Weights of a small image VAE: encoder norm layernorm, 5300 steps.
Rows from block 4 of the decoder of a small image VAE, named by matrix and row number. Each number is 500 + 40 x the weight over its row's rms, rounded and kept within 0 to 999. All counts start at 0. Numbers have three digits each.
Before each channel's rows are labels from the 100 images, of 14848, where the channel reaches its highest value: "strongest on" is what is common among them. Only what is clearly more common there than usual is listed. The data: made-up ball-and-stick molecule models.
# conv: 3x3 conv (decoder.decb.1.0.conv.weight, 64x64x3x3, each kernel summed), inputs 0-63

strongest on: dark backdrop
conv.49:461522445535549558541471480491487518513481472512484465593507470515465550418487422531536462568528524499449479509509470506606516428527466559501494544448507498480588490549525484545543486506474475

strongest on: dark backdrop; space-filling
conv.43:432450457569495471514477431436450502522492467474514476599489484534451561514520472544544486558482527441510535560492465554553511474541500524495560483488520506552570488582477485521547525533474452

strongest on: small balls on sticks; balls: three
conv.4:500497496513513552539550501522509464549495454455520537514440419477504375526554517489497519532523490463489553521612555506562485494503455443508422489467536478536448480461500502495511501529563553

strongest on: small balls on sticks; balls: three; balls: four
conv.50:515564537461563437453518488479476508479504484517459544469528470513580470528422520565505548463579497477561499472525560455429451461454492442507429523539510503481457498526491551472474562458532527

strongest on: small balls on sticks
conv.59:506475485527482493447474434479495449524541521587494437476498530391516558597538482455475458477486502419530465493484531501454495499447551487482537463510514481517519430473533516545427535437487486

strongest on: balls: three; small balls on sticks
conv.53:484408572485499509611455512452521471496473560398497487451477507489538480558458530462471531569518475497533486577511554518484442504499540521497523521555536443549438478473495523534483506504488474

strongest on: small balls on sticks
conv.29:429563426556509507461471548540483500499541543485452514484515496525465502482484497555587523505500492508398562478501523520513528439504434524533455467549555439482523454446548451494487574468492540

strongest on: dark backdrop
conv.37:487530462518468562476532510546443506454529444485504496595496469526458506369554511527472449547547497495493469508513539515518528468522532491471419480407476564535522491545446453529527515515484525

strongest on: small balls on sticks; balls: three
conv.21:534564468557543544510437518464480470569522524472406511542500463465501495513400528507554566509488466452441521577508555516499524471494519542517493543567568505529499491584510518476481550498485487

strongest on: small balls on sticks; balls: three
conv.30:450501538497577528506495546454545457564503521491533535449493473518551438532494489608461557473470487438528587529517532515508456494516491538483477483456525461506412491472455551452467525478555552

strongest on: small balls on sticks; balls: three
conv.46:499536469515495513470479569525521512510563480569552550512540551500513488450571576520518512453492526500522525559459510414490505502471467530527476442550405490450549497528482544482381507523500489

strongest on: dark backdrop; space-filling
conv.8:528493492542477524513492474503482549472510498480482486610496473485455544434394473516585490512470470478463474549512459496527534460489465518479477527513531563431576531510543459592546492504427481

strongest on: small balls on sticks; balls: three
conv.58:525556545439508539561504508434525482562451442490489531497529503471512452518513500570456554492457494478516540532511556514519407572567507542510500577553474519556471479580452524497456531524523491

strongest on: small balls on sticks; balls: three
conv.1:469559448492520440537487504455474519576492488487506483435508555495539480473546542583586477513553513477554530547489519509425507485477546435515527538577476440452449486490488471542479470537470436

strongest on: balls: three
conv.39:514593565454515476458541477449559515517499475540504436506472510470583381499520483509492514509546544467505482514536500422541420454499484447503470520477534469448472547501509523509450467537552535

strongest on: small balls on sticks; balls: three
conv.2:541459515494515536526445514425529468506524531459644527464530473445537480473400508470467531544490480489563498493500538476532506518553458506478581549445523455584482482506500507495491476496478531

strongest on: small balls on sticks; balls: three
conv.3:456446587482552496508478480451481472556483480480578523462530553473577452485513499545445495507484561436548500529497519456455489553533566494498570545465518464498478541521469546521444560476568497

strongest on: balls: three
conv.13:578547476551498487550519505477511459561510413530619466491526493452558464511468479442506456446495532516513452498507451489500511466481542473491595552559449508469495477469504471516451454453470471

strongest on: small balls on sticks; balls: three
conv.33:501494549486531493502467518412523492499484543559519511424544506506613467557505540506469496428513463478521506517548517444435427514501513491457518588481499529486455524474517571422502509538564500